From a checkpoint of a small contrastive image-text model.
Model: 2.2M parameters, encoder arch efficientnet, encoder norm groupnorm, encoder depths [4, 8, 4].
Training: 3700 steps, batches of 128.
Data: trained on rendered roads seen from a driver's seat, with toy cars, trees and houses, 72500 training examples, 6.5 epochs.
Rows from block 3 of the text encoder of a small contrastive image-text model, named by matrix and row number. Rows with one number belong to one neuron. Each number is 500 + 50 x the weight over its row's rms, rounded and kept within 0 to 999. All counts start at 0. Numbers have three digits each.
Before each neuron's rows are labels from the 100 texts, of 14976, where the neuron reaches its highest value: "fires on" is the input token at the peak. Only what is clearly more common there than usual is listed. The data: rendered roads seen from a driver's seat, with toy cars, trees and houses.
# fc1: MLP up (text_encoder.blocks.3.mlp.fc1.weight, 768x128), inputs 0-63
# fc2: MLP down (text_encoder.blocks.3.mlp.fc2.weight, 128x768, transposed), outputs 0-63

fires on: "truck"
fc1.405:584513414479562478421560650578511592483439510539485440586473456429463501434465448409471540512493588514449463510528479450535477590507514578453494524465508474534559481491355556519455472480550465
fc2.405:467527482516532499436507421538489625493489514501550482489506465512524528534568555396509513562458514536453584502432506451476522482465568461519462576477514426514503536458395570503601451481633530

fires on: "white"; "purple"
fc1.546:566574455495501475601423540457490441455500571489510530583540456500466533531537471453549568512527443521507613479542543471580446445510487568512498467474489512501461522474467488444491388545403491
fc2.546:488493538585547464442492542507510490421548504477588418483464441512508503491477541533485463465502518501382517447509546503526519536439500493503495524488417532503555529392529556544483458407586524

fires on: "pine"
fc1.72:538518491490462487515553500532513552451407520417612475422491549457458478477474591437552454463425639450497462478475539581494557523515486446423519489410470495516540556547526580463542553432569468
fc2.72:388452532488436523507488618466521519533497434533462521581580413412597499509484487501459494513514503536494528560443515436542476436456548447551495523551488412610372521420493416518391510549453491

fires on: "truck"
fc1.554:598540461429578452510441452575545520541568515504521465527528491630456577510491575505570484539555496564494467519578456468502514500504491463499404495456489519648455493504523446510503463506513415
fc2.554:524528588476551533474475536497472502465436471502443402500463475446509588528498516487569433500473469509339467524528464420472470522484537631462540548476515448498448415441503537554486483496428510

fires on: "tree"
fc1.499:560493481481538481538412584359490464552422570603505507575462582538496502518595513434486570546476474509489500425479573515480521462457569469509523553486519578462510549484521463415433529537500441
fc2.499:405540467558459604543643473580550484485528436498539422396527480431565542488477450519493477534537489599499494496466468489489556526489425526541540522494460488520447490559480519459577432474520507

fires on: "and"
fc1.515:485552504403554482556473594525374443531547540515479456515463459534497462490462473423478469527480582467505543546528518497544463489395391498464455545516585509517505525480538479572531482489530478
fc2.515:524475545531561561469563475568532537475543564448498527545452489565550569478378550544428518572543487536442483596490539508471589536464547571454501436499584557485540396420451553427473479548500550

fires on: "red"
fc1.310:441562454576487486504463500556475550507428558493440414493535446547547485432508466582544512465551562588511400533594428487529469590545440535427531424559380472440522489462566470429532439501435481
fc2.310:537510634424490523493579535466535617427554483455464531516466580475509656599496594506510441506456447544496534477490529521434539497517521447447440583488600509568547465486503441443512529463455583

fires on: "white"; "yellow"
fc1.490:513468530353512457506483493436513463459515536521474533435502488432479482451480447538511535444484470556508420458524399519541437561527573558517501495546557427480450474428471473595436486512491423
fc2.490:441531496557568594562532527498509434498591555421539466506553465542485478470542525488503535542442516461503474575498582490486539406490384478420561476544574580498461414485459470450461446470554629

fires on: "right"
fc1.423:523503484486538498377541537476537525491517473466469472582522593514623470477466570427460513511545436444488435454486446483513571542510481412545491533446598604452501434510596485575410537566542508
fc2.423:556571560583515476447539383493523529469520533417528489494479431533513459455492405444567494420456580568480531534502505510488509486530528527549448525444477488570590574448578531537637545478471584

fires on: "green"; "orange"; "brown"
fc1.650:429566529447513505528454492538476523506607515391500478556441459474507465390514531533443511530447522475513514481542486522443490507461544531468466488520473534494588427677487426477487536472608465
fc2.650:473445563457490503588485545551494480629501476521503399490481383541545603594525491514600521613462502593486542544488581541460504468476504485520380426446514471485584501467457500445517458536435552

fires on: "white"; "grey"
fc1.298:433487422540580503474468419507489512474622516571501533564503451510487516520472532498514518437513582562545431506476407575443528510555441473510529541543443441393411474517516463514412462489502475
fc2.298:464478474522597457447521471519600646477499530525549489440526514555623434541576489448495583503521516523497530501499512499485504478576429530428487517516515446460502511489512492528523479621432465

fires on: ","
fc1.381:545510482614482455570519441481438442485493589428461535515498481475453457509430506501436454478559534530526489528505616407529441530441416580562466626440520457359523500482503457489486593557429454
fc2.381:507410449493502399404580504486519530427453535540530589471509574467551567544500449543601604471538425480446490448507421594586520475516562406399537440454487505516502496519516418514453471504609532

fires on: "white"; "grey"; "and"
fc1.189:579501505589554466446503473465426507492498574503556482567466407450478513484467510516515374449527524516543431523378523512426542517453478473586532532470504500611504527442516531414460525484491566
fc2.189:476467456447548468487552471421473549596560519605457541444563533467579497547515512427563567445477484367488475454521467428511514572505532370489565462519463458473485454483451551476544430515550460

fires on: "red"
fc1.134:424507454479516455527475533545562491416586484488452479545567502572515554500500470428491543422526538503493500460468522590524544443493473513436542525538488548440525574559471481491390428434507555
fc2.134:444538523510457542551488496482443519539492444437521438529430482504426541418423565605562534550583490454517464531429551600494496442517409497466529471410598540553432508458472430535533475491546510

fires on: "a"
fc1.288:591505523538519486541540501473525501445647385415556453503414525511490484426457501500476475521519488462467431449410514480527529446454458468492491502513492518368499526436512547519539440456560508
fc2.288:498464426539476507504478481454511498497408603484511616443452456473526504507458499563591493519477543541484467524514526561452457529611565508474574490575477443554573584606428485549574570540454526

fires on: "truck"; "lamp"
fc1.106:480544485503511509443513474618591552510396526486428526528413492529520456473485401559455467497483481459516520354524522565506503516467535569472593428527476501464470434528418471398505433481451407
fc2.106:496429548559546481583426485459521460448458471437587500505560505527515584444461581489538457458541434523477411573498497502537452490535468476517489481517519520453504462503513525541550593509502617

fires on: "grey"
fc1.174:535475505608566454496420555451452472475441547445496470488546464476503537501485454468448533489560533523478467446446400523481566518461423574522520483449482472445467461438517504541422445556489462
fc2.174:459403500560425600487581482492591515464525506504537540558537475499468403402493497473539516495504449490499523487472587472453511509516523477532484452439474496502580581501542444500434477440495563

fires on: "and"
fc1.465:499475557516480547589534525524504522401515611494535539562536476521503462437477542423497584519510570472589464565554525481502365523557420502537472561462621428537547542446595482554462516518453526
fc2.465:545520434457496468397563486511480506508418566477408462610470399545502517485482470516501503626506577463432516442570467494394481459405533551489477542496436504484515421537471579504504532499505510

fires on: "truck"
fc1.668:564529515498518547431583520476468560479428553555503439450504503520623464426406550551564485499550532549503486545548407437478463492532453554530562409484623596535543473500488469466503475534490608
fc2.668:453465498517566526460431453515529580595506486446463591487493511487436539540571513491541499520442434501537561391463463561536471360430633468453400435492511501509595553519551485505534419527484468

fires on: ","
fc1.154:455478497482510582493416482571529552450539516421549524491570499479493531494353454506506535478563579567544407499550580502472512455522497549551532564537497542549522524492606506435449443514540562
fc2.154:579540541481552539542547479538513453513472535522512529545438551578522495473490566477504461469530474430451540523472427537535542420499484520460415522424472565476478496493438462609480409509514481

fires on: "grey"
fc1.78:430481545539531404499466520531504459445453551466541407496546522472513592539456598471521518575629541660489560519547497590446563582466646513432568455532493494475429512448485507543525467542464599
fc2.78:458463448417442509391505534503580571573448418492484448553475510514494506496442448535530513534460389473532486468484505454449465433576505541429555461467481520540495514494422518465636526389448525

fires on: "car"
fc1.57:464526485546478459511464474465561479498517493497523408439497495497538483515542451481471467451514472507593613543460506520425498509495485543530541487526522567391435563479520551486499516570458542
fc2.57:575521403459468454451531453370528564443408572479604452464539479524435570532489520468442572539510463516537469465511472534429512479493484460542494458520471556427489480500459518468536549571430503

fires on: ","; "black"
fc1.317:430507476577453520500476477574504511489512542459495489483495444585579501521487537574467495507446588451611445568451492430523508429567463455507507510453436547474547556458477477525476473558572441
fc2.317:497531515460512521554479532456481610413516543463446441441450567461485395495575505478508594618459466537435525470521517585528536517457473524484507608552524549545529431467510471444550584401572487

fires on: "a"
fc1.370:514475423442521474619515487454555556500437468512490534488548509534450509540456514452502549524513482515503418558446455467411460411382495506536444464502443415499459472436527565489492470546529536
fc2.370:473451534437526506422489453512532459464542488489537520469490438425490479496647399473466397430475460517530502401520486599524544573527454537520498440430512609449505520488491454550405452486546527

fires on: "house"
fc1.180:440413590462500451511549445513466615575527508539495510563583558479482532526499492666467472458501433487495563584473462531522434517502537468466472584439434507465471511430515481571494493526524481
fc2.180:508594524524588498522487560445454356424479441502543491417410421493513427512548536378469454513484472425463429442549526472449508435512511550508454481518577452583497558575457524448497485470476507

fires on: "barrel"; "dog"
fc1.67:486440414581495570509448482586461507476454478492500484524431454493494496439489536460515451481478484412511422416480584476533565471566502567428590545501530460482505534490456443491579545472601523
fc2.67:491499590469494515488522501552422537526443450466475559541505513559524461409451504415576545612613452511460467395465409464582472500520538529487376529381466499436481530563465488449472612562522510

fires on: "tree"
fc1.582:403445444560472420403516558576564445509432436468478505486459446501482507561488509570496476450519542374487540459520465541488552543434497517539518492574508475487476550520511479462525571606499461
fc2.582:527525530453508488467496567484473453454539569594425522445553463481419510456558507434518466435491552502529517581509467544478582434479525520458525538548431505547507515461526508543537498463436359

fires on: "green"
fc1.613:450532530467464501493497507491450578466397556484439423488420560458530570473572538579514508476572574590488520586447433515501420451489491569487575428519579507538496486501493436524551559426472505
fc2.613:439459492478500525486471503576458442474621485526468606470562460526503498488654411469537547509506497457455449427562481533536532547531476458571475375524531579513522408444447545477474458603481524

fires on: "lamp"; "car"
fc1.665:503549507630568528444530549492464549627517530537501437535504456439490569510425549459478566481496540549503392393452477493445533590525584440497482494493526541525480515449511494479481508507568543
fc2.665:477546480442593457614475485487591485523509497488524529474408466455526542604519424532524432520460454477454490486543511510478460403517430533502439472499565396526458487517464484471510550527468580

fires on: "right"
fc1.65:445506530426452431501510438521454523438493491389540511507512552466580515579480571545480475538459554534488543546577524564523567556520508609541546494461487467527529596498513480482471431496571452
fc2.65:493420502500467509472515579553511502620504547542496523566573567451509400524540469528586533451535565481497467549424539487390464466474498531544531599469446423541581499409456405416422504483400490

fires on: "barrel"; "dog"
fc1.410:416410426506517453536565473521585532400526571531488478551468516441493447497478513499565566590475631540608487459525454555500515445519539534501530494477508471526446457426420504519481448523463505
fc2.410:555483517484419536456546513459471587460447485508495475545514532455570564484535534529382509456410515511501514505496449469464415578532505552481533493522502484470499389430475521571518456476556515

fires on: "lamp"
fc1.637:564517533523532580481520399500501530607501468574457488485507486465466482545532445572468540547519472610534476535473559574499481578477507517438584501507513523454456571436555459528626583514529457
fc2.637:528563531499495487488428527506442495412430475447447485551564489612434519454537493581467335478407522523465419519407465440569500474451475523440455464495493469525472468552453481424544428512474585

fires on: "and"; ","; "pink"; "purple"
fc1.143:495562455452423446493494623451394528499522467414470447468483412584494533490503500429461514509499563415553426532438424489536473521441437538516551512559543492476499389502520489486513465442517538
fc2.143:480351539454545494472502530535535419592574495568480489539544547456575546502520464586472562491505511508581540435495566545557486497488501483345487565442478495431557545506451421487409529516500586

fires on: "grey"
fc1.316:554507436484425566543466536467429539500542577485395549560522546462521497514596472544580474555368518547526478532526463507440559528468568496483474524478529485494544488505511435431451534500468516
fc2.316:473537519476563544433483482536436516509457497476525489409596557581582559537395613476496543544515543511551557505498499538469537566488396491564519469496558524547566573552552514474536479481513504

fires on: "a"; "grey"
fc1.640:553654529436466406459446481594471502471466493607506491511445467487500426462519506476472598452522488518378468548537490478465504514476383469521560483507529504551539498526549498416526510573595490
fc2.640:541513428444610478481594591486536546544596535474522482476458591525431452489491490500492457439451537477478539519399429538484561532541534526536436483472577510551488590503416530439482543506416529

fires on: "barrel"; "dog"; "house"
fc1.157:471389503458491431429528598529505542437509610520542365526502567527496513455547567556590545549549520457528519501506543509498444509546508449507530542381522533520488529485507564585527530430474603
fc2.157:567495511452577446545599504494509442446443544469429486477487438478511483570493459527493495486551579527487539504500574575500577507491453492409545525453489499483620452508491531483459456512402514

fires on: "tree"; "lamp"
fc1.489:598525491466478426487498609546492617468522487587520541585599480551473529497537518482498521495496457583434505525435470483502548505502385679565515500532542485492517510455479474414461605499494473
fc2.489:440532551488525578541455500489493471501548554508508455447487565384504456453557505473517445509493462542522480414502499465432546457546571481428493512471517552485526451430447564557536410460487532

fires on: "a"
fc1.407:480523547531605472537450555405367555500397470511450558534426539533504423554475493561411478446504504617513452503506520547498485459428447441467615497460461472447568487477459478510518414515470501
fc2.407:521504528493494506450409457488466468478423514451534473572491516449519503556528505543507514380519592599475436497447491394536511540545520554504493478529445539559404549466518589484542517589535622

fires on: ","; "and"; "black"
fc1.16:417469495515546542440465539502478545541508496407525412483558420507465533540467602517466442502475532435447477429474550559514536483421554542454493494524561423481482520453539439548491554503534485
fc2.16:551583501517547528489355474545569469508410505488529492374479421427484476493519490494520535484514497508478527551539472484489470572520461580512559407478554507497434503494420530533444431372517464

fires on: "pine"
fc1.146:617538438512489599486595421484421421484549528402523413499565609516454583462439473378543425476449553412537501509492511548520496400471494546442536478537473487543533498550571533490525476506537533
fc2.146:451461571539487527498521554477495567546486562593548465532484492536492512445468424439417416456531493457416486532501475411516555473428519482502494637502427496551422510482507540582492533555474473

fires on: ","; "a"
fc1.177:505511535599510463598510466482438565526418430385451402541412448537499491556451516537546517453422536514517486428511470604562533465511479510561632522467418583523521455461489436524461499516494485
fc2.177:455512468445481530405524492431617377507532468516396611493537445519547547520532537542550467528522531485551381475497426486545510478528559470421490468490581529434479485465526442465443539522423484

fires on: "barrel"; "dog"
fc1.728:533567415514526476470480481463444477427617485570537529463462506537540535473416451445499496475446499558579559489462484498379513474507513449541508515504515385539609580480614463463580537554477524
fc2.728:410536476470478533476559558538563517576499423471467488487444504560453496466459507609454452581569422523494583553522581428590493558489430506475484539530415511520519441498438501454584428433454507

fires on: "a"
fc1.357:476496531597461596546494526496476478544442486523552554570461531558504494538602547514586486545526479463462553532512539420465523464535454439494620534426488517434535561505494422457499551409550518
fc2.357:489578445498528533455484527457506513474495413501424570564502484448546469389522476470432544496498565551551442416521543525529448466466535542397447443424455574420576546550503488445472500470600490

fires on: "truck"; "car"
fc1.272:591532506522522425567527499511494506557521526485515549426496465525540473448452494579439516491567450476499463489488527484444556630453457453487538487529571451580516572461471586436546506541499449
fc2.272:430486477569459466489457580496530536503508537529524474589488579441535437517464394461509440484501526484461433475540480478552478533581583490490483497497496500461503501459542443583547533551626576

fires on: "car"; "truck"; ","
fc1.178:484477413455576445559469502417506494512509463455484477517610524513496563561537598471466485410466574579525402484494543464467535561436553526534504563539478521390494512493502513458553515470477458
fc2.178:476515459583453569448493429583528570544411524582544462532553611509442456417508434472524495581459476420513467548546524519571455557475446447525449490477461488540451462520455465529544515449426512

fires on: "lamp"
fc1.156:517485530440502528533405495501410565563529506475445435469477540530518480510475492548452503459443468479564552461522498622561443510488504573464635492464515511489466517532440484496557469518531467
fc2.156:473527511528588478467487562412569464511502444434562557549442501521469507484548494590520514439508496597415422572522511469467571511404514453532462599523516524475487477501477462550521491513482510

fires on: "pine"; "car"
fc1.447:574515496536554443507547549452533515436588410471490491544482503405497454441586437420493435612504557554536450460380457532471465527446579584559525519505543423489482462541451563485583585529488531
fc2.447:521508491528461551531478436486530489459500524411474493459586482506559594520449546525437449464605528590513594556595468523585457532553444494493507579522522516454438532419484439488463467449527493

fires on: "truck"
fc1.228:495470482562477531615502509448545575504627472510527585461533406502479510481470548457540509462505545587529512428498519541511516533503462492433487508481494528527572674518578400610487518494502503
fc2.228:479570488524573535461544511475527537430461399439454425602387585518425467444513530570506419527488495565560388476392523519498471509638468553516517504568525544519476497435379549499446473490489416

fires on: "tree"
fc1.589:523585461503528520557561427486521490464607544489540577502532502539513544597445584476546539468501378509565413497463514508502520553568471486500572498496524508553553454372475497515562460497518432
fc2.589:512485482507438525542500517428509411526531489473493453534479499468460483462402510579449469578476546487474561518404601492450440462482554485472480442521574551551526484483606523561483460515479494

fires on: "right"
fc1.303:506439505546537482452584393557480523582450543507490490457535569342484493536497479597377488598529464555517493573550491539514423502553475569522458449513402551389475468554571493455440552510506532
fc2.303:518560468517431432451549545467485494381483518442516468522573490558446482553476526441627542353489482493463531463446499534500528538465595393490482513508499480623518496505449450524571481487467509

fires on: "red"
fc1.534:510455514361514428500445511504560530391544470438504517469561469445545579592511479534451464527600579522534579501442523504512534569558457487502468516527467546492462513467561534408389530479510479
fc2.534:498511511593583600522569551417521538497565417461496439570445557488478408553484532466592516548558572465590548548511504502564494502454457459501499454501508581517470496508482528484480473531490469

fires on: "white"; "purple"; "grey"
fc1.472:544596542559504445507459450526505477498446600442557471536659402491418450440567483532471581442466505516476479530481485582529484476488535436570449482378421570601520554558468475423470502518543488
fc2.472:479468507509490552471498519427485450459471460584561510449396592412564525478508662464621502488571585484462496490500445421418535468558465512391415465527579460466492530479468471453489537458489495

fires on: "car"
fc1.6:542481497469458459478510501496558565558532590542435399485469455505532475572503498443461558481530421537497467535487489537538482532518414502580544454493528463567517524447512597485505522469422534
fc2.6:478505465460459484522482471511452457564556453521443506564593448528563575511571472535511558569544542463506515511563544511453476473477502470477484490431497568542519530535552495588540569584536447

fires on: "barrel"
fc1.336:482530559579473598444463520487490552553454458482499482510462508561435448517477497477456453563481469514390578509454521490478521520489439582520496474423545515470451492584591514393520520522487498
fc2.336:426499493474507522472491546486446529562557572596514480532553576618470521405505550538534456651540410529501478502536503514450446468559438486591417454480395510440507620486438573543503517539538499

fires on: "truck"
fc1.47:589420539443475497436402508503433529554487544468478504472477497420524485496423545511501460499537554488487508533415509421495494530422564587463524564493458465529532528393470482406580476483492541
fc2.47:480528465536573501417493514484489464499540509560600471535504548456413496562497438501483522421435536545552483463382527540543426644502468488536423469477420479445632467512412449517438470519495496

fires on: "green"; "orange"; "brown"; "teal"
fc1.185:479476496489441501506512538466473538559541551439486459539532513501425476433579524385511513548460556500547398491472477438527488402411554494594528483549411397573421487533413555403552469501477603
fc2.185:449523503414521506532531493452409464369441486481505499393519463408592475529406407507416501439623426545460555468566484585510494550532457539429490649530508561419494526510542498512500434454514417

fires on: "pine"
fc1.709:539434473525549452530555530617479601507532473444470533530590556467517523470516544634504527538517541480557468504462459511410460524516565495541482466553486445601447548477499582493556485436516482
fc2.709:514527462507439415566499442500509371454497482561509601476404505479580530501454561549600534498512568483485530542531457445475471542646522517494390567485471503530458499527471487473498463463528360

fires on: "lamp"
fc1.703:534449499520514404437346612545611501526451525538450458546500516545600500483514475493478496501507470573517489476509514487572493510397478384570588445416539523420485526492524513532486501498503566
fc2.703:503593386525442566528508467534531590545481512538577514513533563497494468520535547513470487456404550476603519571455446521453462510501453579490447465497466479521454446475451520565584464489529515

fires on: ","; "white"; "black"
fc1.311:474522436499479428553472363437519547473573482430469458555495485605519449520558413511504516471533476470592432460485504528434473440452526447529517515505568433511562558543416559562510548438565541
fc2.311:507518495430492494523495524514499448561509496585465498483482439487490590454500500429374528397528562506477498494479535491482502483491446518538521520481465495406493549486513441405460513410525431

fires on: "a"
fc1.194:477532468530546565518467600536456471487481461467460520511433550468496506500477571565557495526446513497494509559497567551443568528495438463515520470518408476373422520518460494534501365433553518
fc2.194:515458428472516564491463476386410479521462479424519543542568573345523499521490414494495516410504593572428461550488570480565585535511489546512464494460535468600518538435533554570454517580547596

fires on: "pine"
fc1.471:538539539545448534513483472497500515489484495388590517447490526439413526451434531552471427504499571473522543539558465522552481506509475536454451484477433589528498495512421538488577512474504447
fc2.471:525395511491548471365612588558522478506602493454445533460552519586468464493490514510493536528499501495493485517528468496485490456509560472580494436528434470509503510419571519483451498459534559

fires on: "red"
fc1.755:476466387462507521554454458504563526484522529548498516440638510464605494497561517480512417472607405449469453500405552550440500504511472523466477459534489493439475491482507425484406437558553491
fc2.755:514486518466540428535555589450438518511488472447501593521374541473440511534409495485477542526534531426596543525533516420502446516474473462474519573489479452555439461492446574535548545469535499

fires on: "white"; "house"
fc1.203:453545516478501521425480504623483538487595580531480535648526524459517499546493557517524547494489441474602509491466425438504493539504538550546554476477540540464470469450457439694570532442563458
fc2.203:569503496434499533478573487414487542563549559565452474493545464592463479451573507501560516587475505558457531531550504456517543501473541535440469480416604506467577455527467593507481480438502486

fires on: "right"
fc1.241:501534471573526553509507532388461563495497589511476519452475566521551481554497507471567474518495543466476462601492484433546418533492437417538520520507604463561475562432497555519554510561434529
fc2.241:483467483507445504560519489543538507496545576482530450498524416529480518541449452503410563480530504526415580420515455521485552519504487545490442520459447482486506486589531511438470471413475418

fires on: "a"; "right"
fc1.50:573519474479534522477517482500601584511468519557523527608446533474521585458489587397485500497389462407500550622421506475494473432502478539484525468534529519531572508610534506410508495540508569
fc2.50:460554491464371448444482535454492481530563588481537461389516540537523461458471492542532568523536525576547449410543471465556576517498518525466431563433430571534533492432561411582503478464541467

fires on: ","; "yellow"; "white"; "purple"
fc1.736:405463496514493466545419464502470541434456566484435486510547547522439568460548516410535539494507570497492448557475536495524491530445521491545519582486430569461538563488410431463454451541475586
fc2.736:449484448464536483509479570454591504437549445575560464486492520496431441510472640605559531488509456627472444490491463474497581411489424496556483448469516430452533502477483529415563545565485547

fires on: "pine"
fc1.560:561450520568505462528454496538482444527541504463543542516476531459505486457452479562555574483575560549473539441522467357504486488451572446526461553550519576487537370520537549515557485433590520
fc2.560:501503544518503472485574501519474574548572409509518508526484423481495448547463428524541468399602467511470501539437532511460502422435544457538394609441605505553555514507668541532552441453497530